Weights of a small model that answers yes/no questions on an image's attributes.
Model: 13.1M parameters, encoder norm layernorm, encoder activation gelu, fusion encoder width 384, fusion encoder moe soft.
Rows from block 2 of the image encoder of a small model that answers yes/no questions on an image's attributes, named by matrix and row number. Rows with one number belong to one neuron. Each number is 128 + 24 x the weight over its row's rms, rounded and kept within 0 to 255. All counts start at 0.
After each neuron's rows are labels from the 100 images, of 14976, where the neuron reaches its highest value: "responds to" is what is common among them. Only what is clearly more common there than usual is listed. The data: rendered roads seen from a driver's seat, with toy cars, trees and houses. In brackets: how many of the 100.
# fc1: MLP up (encoder.blocks.2.mlp.fc1.weight, 1152x192), inputs 0-95
# fc2: MLP down (encoder.blocks.2.mlp.fc2.weight, 192x1152, transposed), outputs 0-95

fc1.554 [133  80  93 103 133 166 124 124 107 108 129  91 142 111 109 164 128 114 143 148 144 166 142 131  87  81 131 159 156 156  95 113  78 110 109 143 159 106 131 122  73 154 154 142 138  98 140 141 103 109 144 123 141  98 175 134  96 116 140 116 137 111 117 133 152 147 116 131 136 146 145 103 122 103 146 114 148 131 101 106 162 115 137 133 135 138 147 119 120 123 146 123 171 150 112 132]
fc2.554 [166  92 125 113 125  55  99 147 124 143 135  96 122 100 121 126 139 113 177 108 104 142 135 121 167 137  96  83 138 179 137 122 148  91 124 136 143 177  91 129 143 114  94 101 156 150 129 130 126 174 110 127 147 181 118 117 141 110 145 104 158 140 100 132 139 137  95 174 130 118 134 120 171 152 109 119 132 125 119 127 143 132 147  88 104 100 133  95 123 123 173  94 103 146 154 129]
responds to: bends right (70)

fc1.57 [126 129 100 154 156 130  83 141 129 153 137  76 138 133 145  56 170 145 110 122  91 131 146  92 114 103 111 129 160 117 163 147  89 144 139 136 166 129  65 150 133 163 115 156 166  91 134  90 151 135 114 126 147 141 114 108 129 149 123 124 152 114 177  95 127 175 120 148 118 113 143 146 134 114 157  85 117 121 101 129 134 129 136 131 114 164 133 162 116 122  95 106  74 113 125 138]
fc2.57 [ 92 114 168 133  90 153 125 101 115 143 146 105 116 147  69 130 115 115 129 151 153 153 128 134 135 165 117 130  85  85 100 118 132 125 137 115  78 153 162 121 128 137 126 132 122  94 170  99 109  92 151 132 110 120 146 154 104 132 164  86 160 132 114 129 149 149 115 160 133 142  82 117 138 175 143 136 142 194 141 140 117 139 131 140 114 106 152 160 127 107 166 182 137 140 112 114]
responds to: snowy verge (67)

fc1.511 [ 89  91 153 161 125 108  94 143 109 149 120 107 117 184 136 140  90 134 161  89 147 133 106 149 135 114 155 117  98 116  94 130 146 147 110 129 114 102 133 100 134 127 128 127 104 150 109 142 115 143 132 121 141 167 134 117 134  97 147 125 135 157 138 119 114 114 166 141 143 101 107 153 142  88 157  23 157 164 123 148 134 118 158 114 109 141 126 186 112 113  88  85 139 124 165 170]
fc2.511 [127 136 132 143 136 128 148 128 117 134 124 126  86 124 122 142 181 118 124 131 112 131 109 135 163 114 136 151 118  96 125 150 147 138 189 155 142 124 155 182 107 108 108 141 108 120 154  97 103 119 149 103  93 184 160  58 132 120 159  94  90  99 110 145  85 147 117 119 133 140 131 151  93 123 157 148 132 110 115 168 116 126 139 124 128 103 151 116 109 139 119 113 124 128  67 118]
responds to: double yellow line (99)

fc1.541 [126 131 127 100 122 125 154 114  81 103 122 119  85  53 108 135 101 150 106 167  95 131 168 115 132 120 174 130 148 150 107  84 139 152 123 163 177 130 109 138 124 158 118 137 113 103 106  92 121 157 152  98 109 131 130  83 108 148 148 127 114 120 119 138 115 132 123 123 169 128 182 142  96 146 137 159 141 128  84 143  89 150 147 125 103 143 119 168 103 141 156 122 109 162 153 127]
fc2.541 [132 139 113 115 129 129 143 160 147 121 144 144 168 125 133 126  82 174 127 118 108 114 158  92 121 118 102 119 117 162 139 135 121 100 127  99 123  93 110 122 106 132  97 115 122 127 144 130  95  86  87 169 149 164 101 140 170 146 158 111 121 125 135 131 125 157 145 196  91 123 115 110 159 154  61 118 152 128 137 112 108 158 151  91 130 121 148 126 117  72 166 174 133 124 124 145]
responds to: sandy verge (71)

fc1.87 [117  76 107 120 130 101 127 135 119 151 149  92 146 137 117 153  95 128 150 143 156 179 172 123 121 132 134 126 135 160 183 131 108  93  76 127 130 147 143 136 108 159 122 160 101 145 104 140 133 138 126 102 101 127 134 111 130 129 114 119 171 139 119 108  93 159 134 150 148 122  99 114 160  78 148 152 118 133 134  90 124 134  95 145 131 151 135 128 124  55 159  95 161 142 136 143]
fc2.87 [145 176 162 133  90 133 144 123 104 103 133 136 122 118 127 128 130  86 151  88 119 112 139 141 175 127  89 114  96 182 107 174 133 142 111 146 149 133 154 181 120  76 163 108 131 132  99 158 118 150 152 124 166 118 124 148 173 131 111 107  90 128 116 162 154  83 135  95 107 123 119 148 134 156 130  88  76 119  83 134 131 143 121 160 111 139 135  93 107 111 106 104 120 124  92 167]
responds to: pine (79)

fc1.445 [132  93  99 112 152 122 145 182 116 170 123 153 135 121 127 124 124 131 128 158 103 114 151 151  98  78 142 106 137 144  90 104  95 127 105 104 143 124 115 106 150 105 124 146 107 124 112 100  81 122 119 128 156 148 123 109 168 133  91 163 111 109 136 141 124 158 132 108 129 129 109 134 116 140 159 144 126 138 129  63 138 129 124 103 179 135 131 139 110 105 144  96 161 142 120 136]
fc2.445 [135 124 113 162 106 126 133 119  98  88 139 112 126 123 165  91  86 171 103 117  76 154 173 122 139 128 119 147 105 156 135 124 146 155 136 139 118 153  98 129  76 134 131  98 125 131 109 153 160 129 140 136 141 119 114 167 102 122 130 117 123 156 117 126 114 122 120 188  80 184  84 105 146 139  84 130 152 140 134 177  98 103 192 138 138 104 124  97 105  99 184 105 144 118 115 122]
responds to: double yellow line (78)

fc1.400 [145  98 162 163 143 157 130 106 126 159 145 140 114 110 103 120 143 112 146 100  89 120 139 126 130 149 128 137 115 148 107 140 125 129 138 155 105 163 123 153 101 124 140 119 126 156 134  96 128 122 178 122 149  98 178 163 128 157 151 143 131 141 138  95  93 131  95  85 149 149 151 120 124 132 126 132 132 143 132 158 136 139 121  92 103 163  83 156 103 140 165 167 117 133  99 131]
fc2.400 [116  90 127 122  94 143 148 162 133 116 139 161 117 134 166 113 106 120 109 145  90 111 108 158 137 110 121 106 144 125 114 152 151  85 159 151 108 126  89 146 153 151 113 138  97 136 146 126 157  91 161 117 122 138 113 115 159 124 105  98 130 116 159 137 105 135 104 133 106 143 166 140 106 137 129 102 146  94 169 116  67  79 104 143 126 160 179  87 131 154 124  89 110 148 162 148]
responds to: double yellow line (86); bends right (81)

fc1.172 [113 135 148 135 103 151 121 141 137 150  95 136 130 156 120 110 105 117 125 136 122  97 151 130 129 100 142 139 121 141 148 138 116 125 107 120 149 148  92 140 177 142  98 113 144 107 117 133 160 119 153 100 102 144 123 173 108 120 130 123 116 122 169 153  87 119 124 169 151 180 139 118  99 117  61 147 109 123 122 141 152 123 150 132 163 142 123 141 151 119  75 127 125 117 132 172]
fc2.172 [103  92 146 132 113 108 125 157 105  83 109 141 146 162 118 108 157 152 153 175 125 120 100 123  98 149 149 113 117 107 120  96 175  81 127 135 142 153 124 108 155 113 151 171 147 173 136 119 128 140 139 119 124 111 100 115  90 163 109 147 113 139 158 139 153 129 157 134 117 156 159 148 150 153 175 101 109 133  80 151  97 144 101 140  96 137 146 113 110 158 151 107 130 151 108 106]
responds to: dusk (85)

fc1.153 [168 114 124 105 150 109 140 163  89 137 117 125 160 134 142 161 114  90 126 154 131 140 103 174  87 132 130 137 134  69 159  79 136 142 113 138 111 155 139 126 150 117  91 119 131  97 105  99 167 123 145 125 149 139 118 178 104 114 117 126 106 108 114 113  98 104 111 120 120 141 141 132 176 118 145 112 122 124  84 102 151 135 138 152 166 180 162 135 144 166  74  98 141 181 124 120]
fc2.153 [106 115  96 161 161 144 118 139 151 107 131 126 121 138 201 130 132 160 135 112 149 109  86 129 190  83 152 103 147 147 132 136 119 142 138  97 120  97  98 154 152 103 143 134 103 112 123  87 131 154 116 128 131 137 128 118 152 167 136  98 118 145 129 119 114 108 172 138 108 162 124  95  95 128 126 172 170 132 115 132 112 149 100 139 118 140 109 104 126 150  95 169 136 118 148 114]
responds to: bends right (65)

fc1.116 [162 124  96 141 162 134 171 129 133 143 145 128 111  97 149 113 147 102 161 148 140 130 112 120 125 142 112 133 127  98 170 109 170 106 128 102 137 160 114 116 165 112 159 110 100  97 111 151 126 140 124 174 129 115 144 163  96 126  93 168  81 136 139 153 104 121 132 115 116 165 143 150  99 153  88 151 157 143  79 137 114 137 134 120 125 143 143  95  70  87 130 107 106 114 101 111]
fc2.116 [ 82  99 169 114 155 149 116 141 136 148 140 125  91 164 150 126 113 145 131 122 151 103 134 107  93 127 168 145 164 147 125 139 122 129 113 150 137 108  98 136 109 157 147 111 141 111 122 146  64 123 123 146 102  71 152 162 164 161 110 140 143 127 107 114 122 108 131 156 109 167 134 121 142 172 134 137  92 117 110 102 105 125 151  76 108 180 147 113 156 168 171  96 102 131 118  84]
responds to: bends right (81)

fc1.598 [151 118 123 145 156 145  88 138 113 114 109 125 180  84 124 113 122 111  99 142 110 134 153 127 110 161 156 106 144 114  77  86 148 138 141 167 104 142 106 142  97 117 113 111 161 121 138 153 132 152 129 113 117 143 146 111 129 132 113 164 130 115 122  89 157 144 143 187 108 140 155 112 141 124 115 163  93 111 128 124 138 100 126 135 141 107 120  74 153 124 181 156 137 137 121 177]
fc2.598 [ 93  97 152  95 110 115 144  96 140 120 138  83 123 154 137 111  93 149 128 117 101 143 127  78  94 102  85 153 102 156 162 116  99 132 110 169 141 129 112 116 125 120 118 149 105 138 112 102 130 124  84 149 136 126  87 113 136  97 198 126 106 120 126 145  98 136 104 124 127 114 141 101 125 154 112 130 121 120 106 118 104 139 137 164 109 116 122 116 137 134 138 155  80 149 149 147]
responds to: double yellow line (87)

fc1.539 [149 134 156 113 145 154  88 149 112  66 118 129 153 125 150 128 127 116 112 151 127 131 138 127 171 143 165  96  80 132 106 116  79 133 163 136 141 127 149 119 122 148 159 131 138 125  96 138 153 124 120 112 103 167 165 100  73  85  94 145 147 171 116 122 123 156 125  98 173 118  98 151 136 139 134 144 145 137 166 158 119 148 152 103 115  97 122 104  88 163 121  97 116 149 145 152]
fc2.539 [142 114 148  97 127 163 117 130 146 123  90 115 153  94  77 143 121 123 141 102 123 110 116 156  97 139 101 145 131 131 130 123 147 100 140 190 151 116 188 126 165 139 124 129 134 114 133 104 134 157 112 105 123 133 180 112 155 130 152 173 137 147 107 110 157 128 127 139 128 161 141 119 100 137 163 150 172 145 101 177 141 134  96 154 124 136 142 117 159 106 113 151 168 141 101 107]
responds to: pine (65)

fc1.574 [123 139 139 154 123 128  83 138 122 164 108 109 115 134 115 121 131 104 123 134 161 120 171 178 118 149 129 137 153 106 131 124 174 120 129 112 130 131  97 138 115 148 121 160 133 115 169  89 152 117 104 116  75 135 150  93 105 190  73 130  72 134 157 106 106 130 116 109 139 170 154 131 112 120 107 110 123  87  91 146 117 151 116  87 124 141 100 118 157 137 139 148 142 110 150 107]
fc2.574 [116  90 110 128 106 151 117 128 100 128 158 126 150 141 112 102 117 110 138 117 105 129 134 109 121 120  89 130 127 100 137 140 120 131 133 165  97 155  99  72  72 132 138 124 130 172 107 109  98 102 126 145 147 150  99 123 120 132 199 115 128 140 135 136  90 127 147  75  90 105 130 107 136 162 102 120 138 161 129 137 117 130 117 121 106 137 113 127 123 134 106  77 108 125 120 170]
responds to: double yellow line (84)

fc1.392 [113  85 123 115 185 132 130 122  98 161 107 120 107 117 142 125 155 125 123 130 118 139  96 121  86 197 135 113 139 176 134  80 117 111 158 163 111 119 180 131 115 157 126  94 129 131  91  89 148  93 149 141 148 114 129 124 143 140 154 136 125 157 144 108 157 120 123  94  93 131 152 133 124 103  90 130  94 139  92 117 135 135  97 100  87  92 112 151 157 104 154 173 128 156 146 113]
fc2.392 [ 96 102 147 139 143  96 147 143 140 125 132 124 130 110 169 117 155 128  98 150 129 142 146 147 121  73 127 139 111 124 148 169 107 121 121 177 174 160 109 135 111  73 102 113 132 147 143 110 129 183 141 127 174 152 137 134 100 125 145 117 121  69 104 124  97 152 140 158 169 101  68 113 149 124 153 127 128 138  71 106 131 116 132 132 131 171 150 112  77 124 138 106 139 128 158 142]
responds to: bends right (77)

fc1.379 [151 115 119 127 118 127 114 137 117 112 130 142 141  98 121  99 139 117  64  91 144 127 135 162 135  86 148 111 140 107 135 159 116 116 108 135  99 131 175 162 146 117 168 122 169 168 134 124 137 113 108 133  93 128 133 130 107 137 158 105 107 105 145  98 133 136 130 116 112 168 143 129  50 134 150 125 164 106 112 130 138 126 147 132 140 103 129  77 108 129 126 149 133 135 142 100]
fc2.379 [ 91 142 128 115 131 119  86 140 127 136 121 168 127 141  94 144 147 131 181 121  87 117 137  76 104 137 137 111 133 115 167 146 116 111 134 150 121 143 180 120 152 104  95 114  80 188 136 120 114 119 145  98  97 125 153 101 122 106 133 127 145 168  92 103 163 133 118  87 155 174 112 128 138  68 121  79 130 166 131 144 168 119 103 155 126 136 127 150 132 113 114 140 120  96  99 135]
responds to: dusk (69)

fc1.753 [119 167 144 125 129 159 156 128 101 158 145  95 140 138 114 107 154 139 162 146 160 138 151 158 146  96 121 106 149 171 115 129 105  92 172 127 110 123 118 157 134 154  91 112 127 106 139 105 129 134 158 164 110 108  82 155 101 168  90 119 119 131 135 141 131  80 157 111 149 157  91 149 111 138 152 138 135 145 112 170 151 154  88 102 136 178 149 103 115 112  95 122 155 132 113 146]
fc2.753 [132  81 122 131 129 137 132  99 139 146 115 141 129 175 109 130  92 149 117 134 114  76 103 113 149 129 117 142 116 111  99 153 167 112 126 128 137 157  96  97  78 133 149 171  92  94 132 113 135 131 143 138 117 147 116 114 132 117 136  97 177 112 123 135 180 124 112 132 106 141 124 119 100 143 129 198 111 180 145 140 104  75 167 114 137 118 122 153 111 124 149  66 122 138 146 126]
responds to: pine (73)

fc1.32 [137 108 133 128 104 107 124 138 117 125 130 133  96 157 139 101 136 122 158 148 123 170 115 109  95 140 117  89 128 114 167 110 136 106 145 146 118 124  81 101 150 102 118 117 102 138 162 101 133 135 141 109 100 103 108 131 101 134 132  91 131 130 172 128  98 155 102 167 139 132 133 151  98 141 114 102 158 111 105 141 153 178 132 164  92 128 112 138 140 116 114 132  83 144 146 127]
fc2.32 [144 103 136 125  92 108  94 115 118 134 114 133 167 132 134 129 114 137 156 140 152 154  92 138 125 141 131 134  82 111 110 129 133 132 158  97 155 164 114 142 106 143 134 160 100 145 126 128 203 168 104 139 136 126 138 127 149 133 133 102 157 164  71 116 105 114 121  87 120 146 156  99 132 122 152 136  99 129 119 148 127 140 137 126 152 106 168 116 149 138 148 138 156 158 131 133]
responds to: pine (85)

fc1.502 [118 156 127 130 177 135 130 112 122 140 116 109 146 156 143 108 166  70 114 140 140  98 145  91 134 152 148 135 171 129 132 154 125  98 119  99 167 116 131 149  87 137  97 144 115  74 104 159 137  89 123 121  94 132 125 129 115 139 110 127  99 148 180  96  95 138 127 116 115 152 105 139 121 139 120 156 145 124  83 136 125 124 126 129 120 141  99 122 142 182 155 106 162 129 141  86]
fc2.502 [101 106 116 136 122 145 109 188 138 137 121 101 120 129 162 120 121 133 138 167 122 159 118 131 111 155 129 150 130 103 130 114 132 139 179 116  62 136 120 124  58 132 102 132 100 151 124  86 138  89 190 119 160 118 126  98 138 150 137  99 170 101  93 133 100 121 152 117 130  99  85 125 116 137 102 133 123 125 139 124 132  96 156 133 123 122 151 110  84  81 141 102 128 116 120 143]
responds to: crossing stripes (53)

fc1.200 [140 102 141 116 152 129 133 117 132 152 111 165 160  96 135 176 145 108  91 154 142 157 126 111 178 114 144 135 137 141 128 144 152 148  99 165 151 110 131 116 111 158 146 107 123 156 143 126 153 142 153 118 133 110 123 126 101  95 106  71 158 184 134 147 157 107 120 105 149 166  99  99 106 147 129 171 151  90 108 100 142 119 108 123 115 116 107 133 110 114 131 123 125 133 132 131]
fc2.200 [126  91 105 121 132 154 104 109 115 157 104 160 110 132 127 129 119 146 137 137 115  96  84 113  67 128 121 127 152 171 135 147  78 140 129 154 115 165 110  54 120 109 116 123 119 140 109 148 138  99  93 113 164 100 149 134 131 151 156 137 118  75 127 136 129 171 128 149 112 124 152 130 115 126 164 111 141  58 153 179  94 127 132 167 147 156 151 148 138 107 162 131 120 117 184 147]
responds to: bends right (84)

fc1.1 [145 106 145 143 186 131  83 128 119 168  93  57 203 110 162 139 115  93  98  91 194 193 114 143 135 121 133 140 111 150 139  94 154 128 137 124 176 128 117 111 133 121 114  94 145 115  98 139 116 137 162 131 118 127 131 150 112 110 161 125 131 112 155 168 123 103  99 148 117 146 137 117 114 103 131 124 101 106 132 103  95  96 146 114 138 140 117  94 102  86 108 119 136 146 185 117]
fc2.1 [122 105  95 133 136 127 163 149 149 116  96 128 116 158 113 150 146  99 147 145  85 130 113 139 118  96 102 141 113  80 138 146 136 153 107 153 133 122 119 144 149 104 116 142 154 150 141 150  94 146 137 160 148  87 113 120 129 144 141 129 113 144 136 127  85 132 122 102 130 134 141 172 155 139 143 166 115 136 144  93 106 108  99 157  93 138 192 163 137 124 122 134 142 104 136 146]
responds to: bends right (79); sandy verge (79); vehicles: zero (32)

fc1.50 [124 135  95 119 156 147 126  99 139  94 125 101 124 125 104 106 113 150 126 117 112 170  89  96 148  97 126 156 148 131 119 164 159 134 141 110 102 114 152 106 125  94 136 149 163 177 124 139 101  67 143 121 138 130 151 126 144 152  85 121 162 110 125 119 153 152 162  81 110  92 125 114 150 118 181 143 134 151 131 132 103 137 119 101 137 159  84 155 122 155 140 104 117  99 111 133]
fc2.50 [105 122 186 143 133 127 157 108 167 114  99 118  99 114 127 118 146 110 135 145 155 133 116  90 128 181  82  84 101 148  82  91 124 125 156 102 139 171 106 127 153 137 126 102 135 121 110 141 162 136 104  94 142 141 101  97 141 136 133 136  97 164 147 133 146 125 119 133 173 148 161 137 121 129 142 136 107 110 218  95 169 140 156 134  82 115 127 106 142 155 139 134 141 165  90 127]
responds to: dusk (77)

fc1.496 [148 108 157 114 155  74  84  87 124 117  81 118 141 142 184 133 116 121  98 110 107 115 139 118 137 104 112 124 145 108 121 149 111 144 126 125 136 129 135 138 157 118 104 122 145 144 119  98 135 141 156  84 107 140 120 120 125 129  85 146 122 121 104 101 171 120 146 157 137 163 133 140 159 102 116 111 128 138 147 151 154 125 170 139 140 136 170 144  65 121 104  93 161 155 156 148]
fc2.496 [103  67 126  99 118 140 128 111 130 118 147 136 142 112 153 128 172 125 109 144 116 112 129 142 110 123 118 156 156 117 137 151 146 103 170 141 160 121 141 117 129  96 152 147 119 132 130 145 127 124  94 134  93 136 135 150 114 139 203 138  88 141 148 131 132 115 136 122 152 154 119 113 140 142 163 141 145 169  95  89 142 137  68 138 103 154 156 130 166 138 136 132 116 118 175 140]
responds to: dusk (60)

fc1.641 [120 101 134 137 126 115 127 117 110 111 148 131 107 186 155 118 123 167 131 149 136 100 142 143 109 159 144 118  86  88 138 113 161 178 160  93 155 143 147 103 145 107 169 112  80 134 144 149 140 144  94 103  99 122 100 141 124 161 135 111 122 160 134 139 140 126 101 134 113 108 161  95  90 165 110 119 130 159 112 167 121  97 155 108  89 100 140  89 122 117 128 123 117 131  97 122]
fc2.641 [128 151 127 144 114 104 126 118 127 121 153 142 122 113  99 145 147 100 159 114 140 122 100 126  91 139 137  97 121 137 110 160  78 113 147 136 111 147 162  67 111  91 114 106  91 112 122 116 133 108 163 139 140 149 104 165 141 104  93 131 121 139  91  89 123 186 121 117 137 129 124  82 139  82 134 124 109 153 188  95 134 126 107 140 129 159 170 127 191 180 166 109 112 146 155 122]
responds to: pine (67)

fc1.289 [126 113 121 125  92 122  90 105 100 141 129 160 132 138 101 131 117 150 140 171 106 127  86 170 144 129 122 140 136  97 109 116  89 119 119 116 131 126 148 146  91  93 124  94 118 102 170 180  85 107 145 100 165 114 123 118 123 157 146 133 115 170 136 149 135 100 112 117 111  98  93 106 172 140 125 133 137 119 109 168 113  95 120 110  76 120 131 157 131  95 134 141 124 153 153 181]
fc2.289 [123 140 129 114 189 171  97 129 125 137 137 151 116 107 127 130 126 141 151  91 149 121 130  98 156 106 111 122 145 110 166 140  91 105 149 120 153 139 148 135 104 177 141 156 131 152 109 121 139 136 134 171 106 175 127 134 147 130 132 170 113 153 164 137 120  95  61 149 134  94 113 121  68 126 133 112 134 125 163 129 115 130 135 149 117 117 137 104  79 104 120  86 141 129 120 112]
responds to: double yellow line (53)

fc1.350 [161  96 136 140 119 159 138 123 154 140 150 132 119 108 120 136 158 156 138 158 138 169 162 151 163 149 110 148 111 141 134 147 132 108 149  92 142  76 151 164 139 136 111 139 111 154 135 134 104 132 150 171 140 136  92 130 116 137 126 115 129 157 127 145 125 127 107  91 138 118 138 114 104 114 167 137 141  93 105  97 129 177 110 125  72 122 128 147 112 179 119 151 130 148 146 119]
fc2.350 [120 130 137 133 134 113 126 143  87 124 112 130 134 134 105 131 113 148  70 109 127 147 147 128 162 131 130 150 126 140 151 146 113  92 130 105  92 126 145 119 155 107 118 109 105 120  83 147 143 135 102 118 136 104 168  82 138 123 158 153 111 131 155 105 126 120 128 119 110 124 152  86  97 130 100  81 150 142 121 158  96  73 159 130 152 109 117 171 122 103 176 147 156 125 116 127]
responds to: crossing stripes (56)

fc1.564 [149 117 164 153 105 132 142 139 165 119 133 115 119 123 159  83 151  97 149 150  87 126 162  77 134 133  90 114 122 121 147 161 125 137 129 137 115 142 107  91  96 131 138 127 170 116  98 115 176 133 120 101 137 112 159 193 151 120 125 152 165  91 105 117  77  93 120 140 119 159  95 111 119 107 189 146  85 172  96 136  99 148 117 136 140 156 113 141  73 142  94  79 121 138  92 139]
fc2.564 [ 87 123 105 143 110 110 111 166 126 127 149 145 157 131 123 126 143 140 132 102 141 125 151 115 146  82 123 139 126 126 100 111 130 134 102 164 177 133 132 186 131 136 156  93 105 160 141 102 126 122 107 153 135 130 137 135 105 165 121 116  97 153 158 112 142 133 173 161 142 102 124  88 106 122 140 116 129 112 101 124 166  81 160 130 149  90 200 146 141 126 161 185 162 103 132 114]
responds to: dusk (94)

fc1.27 [113 109 136 131 112 120 137 113 143 153  75 127 135 130 108 128 123 109 126 115 110  91 136 154 105 159 112 152 175 125 118  55 155 153 151 156 131 129 129 120  91 121 164 145 117 101 130 143 127  98  97 118 123 147 150 129 150 144 109  96  86 200 158 142 117 148 186 131 141 132 158 136 102  88 100  85 130 106 113 164 127 121  86 115 131 147 150  99 110 123 153 135 147 128 105 113]
fc2.27 [116 123 148 154 114 111 106 125  75 151 139 119 121  92 156 123 113 157 130 142 121 159 128 126 142 106 139  77 135 122 109 109 117 126  90 105 111 139 148 153  89 124 119  79 138 147 149 103 159 124 151 177 146 161 141 109  71 142 151 157 114 146 133 124 112 140 108 134 142 162 106 108 111 103 112 103 131  86 136 114  98 183 121 143 125 127 140 122 124 121 116  98 119 124 143 135]
responds to: bends right (61); double yellow line (49)

fc1.367 [136 123 142 138 138 138 145 105 136 101 146 134 135 159 123 101 179 150 130 190 118 126 105  77 125 128 133  99 128 145  81 109 109 155 119 160 134 142 161  95 125  87  94 183 164 110 153 156 116  97 125 103 110 118 141 191  76 153 163 142 122 173 161  93 118 140 141 125 143 204 152 110 107 130 119 115  99 115 142 119 154 152 114 135 164  95 111 110 133 111  85  95 132 100 138 122]
fc2.367 [152 149 104 155 184 118 117 104 154 149  76 139 132 148  82 122 132 119 114 154 138 127 116 128 134 105 132 139 158 156 106 145 124 130 130 102  87 111 125 134 145 109 151  88 105 128 180  75 132 102 120  92 128  99 149 151 125 101 158 152 144 135 123 103 164  98 141 132 159 119 145 137 110 133 130 129 116 128 124 144 125 132 120 123 142 143  93 102 125 102 171 175 148  94 132 138]
responds to: dusk (71)

fc1.61 [109  84 137 136 110 146  96 112 120 124 126 170 141 122 146 132 107  94 150 136  92 112 120 155 112 132 125 145  92  92 157 162  87 142 140 145 141 155 152 120 122 129 181  92 125 122 131 169 109 115  97 132 162 152 132 140 143  80 156 105  97 149 132 151 133 119  90 119 155 153 135 137 125 129 109 125 113  92 140 166 117 129  89 155  74 111  93 148 108 148 125  92 106 113  92  79]
fc2.61 [117 113 173 133 108 133 165 132 121 107 132 134 118 113 119 130 118 141 116 134 165 154 103 110 109 124 140 124  84  86 111 136 164 157 149 180 132 105 132  87 168 132 135 151 103 118 142 113 115 147 156  88 109 145 125 177 138 130 111 120 189 140 127  75 120 155 104 163 151 118 121 151 104 148 136 130 101 118 128 122 112 112 124 106 163 152 117 129 164 107 128 124  92 104 163 119]
responds to: pine (59)

fc1.305 [136 107 131 164  99 153 124 143 123 114  77  91 123 184 159 109 108  91 176 116 119 141 138 166 160 160 151 125 136 151 124 135 127 131 112 155 115 100 133  90 129 147 127 118 139 161 122 106 109 181 159 137  98 158 109 129 137 157 128 116 116 170 137 126  86 169 108 123 129 150 120  91  78 123  89 135  75  73 132 112 138 178 118 124 122 128 151 167  92  87 135 144 159 135 115 128]
fc2.305 [141 135 113 154  94 120 113 147 129 106 109 127 191 136 119 149 146 101  87 166 121 144 185 138 113 111 118 141 116 137 125 129  55 127 138 156 139 205 100 140  71 140 127  90 132 114 111  67 100 120 118 130 111  81 130 147 110 174 111 138 112 139  96 147  96 142 102 147 142 138  99 122 161 120 132 113 116 140 100 161 104  67 143 137 155 119 136 144 141 129 128 130  91 158 137 136]
responds to: double yellow line (98)

fc1.198 [137 108 118 117 165 153 152 151 152 107 118 111 116 117 106 179 107  89 129 157 120 133 183 137 143 145 140 101 123 144 117 113  69 154 171  75 165 155 110 130 100 119 120 140 107 154 102 113 105 126 104 103 149 124 132 154 130 102 103 146 155 111  94  83 162 106 106 130 105  96 114 105 116 126 123 147 114 141 117  97 141 136 114 138 143 141 147 114 132 168 118 123 153 119 148 131]
fc2.198 [ 88 106  99  82 120 133 102  82 170 137 114 138 162 147 119 139 173 137 165 115 115 137 138 161 141 138  70  82 118 125 151 179 117  98 141 129 133 123 132 135 150 114 134 104 108 104 120 147 138 100  83 140 143 127 144 129 137  87 157 112 134  99 140 128 103 109 129 163  98 140 151 117 160 147  94  99 125 164 141 131  96 123 126 137 142 127 123  99 160 155  87 172  92  84 109 104]
responds to: snowy verge (65); dusk (60)

fc1.427 [145 138 123 141 139 114 135 135  72 126 191 117 134 149  98 151 133 166  88 101 159 154 139 101 170  99 104  96 173 143 101 106  84 109 116 137 155 142 111 141 172 119 105 170  93 107 122 104  96 133 126 118 129 124 105 140  67 181 133  99 111 101 173 138 139 120 152 127 166 113 131 149  77  79 131 134 187 148 109 145 110 131 123 132 128 105 124 146  87 130 105 128 147  84 136 141]
fc2.427 [129  71 120 153 109 152  94 132 141 122 107 138 122 100  87 119  94 127 133 116 170 119 119 111 150 128  59 154 115 137 131 155 173 132 139 117 156 136  98 137 123 134 123 133  77  97 126  87 135 126 130 120 144 145 107 125 125 126 109 121 138 145 139 123 142 147  92 134 104 102  69 116 149 124 169 170 100 124 118 179 111 100 138 116 171 131 150 160 131  92  89 116 142 101 118 132]
responds to: pine (69)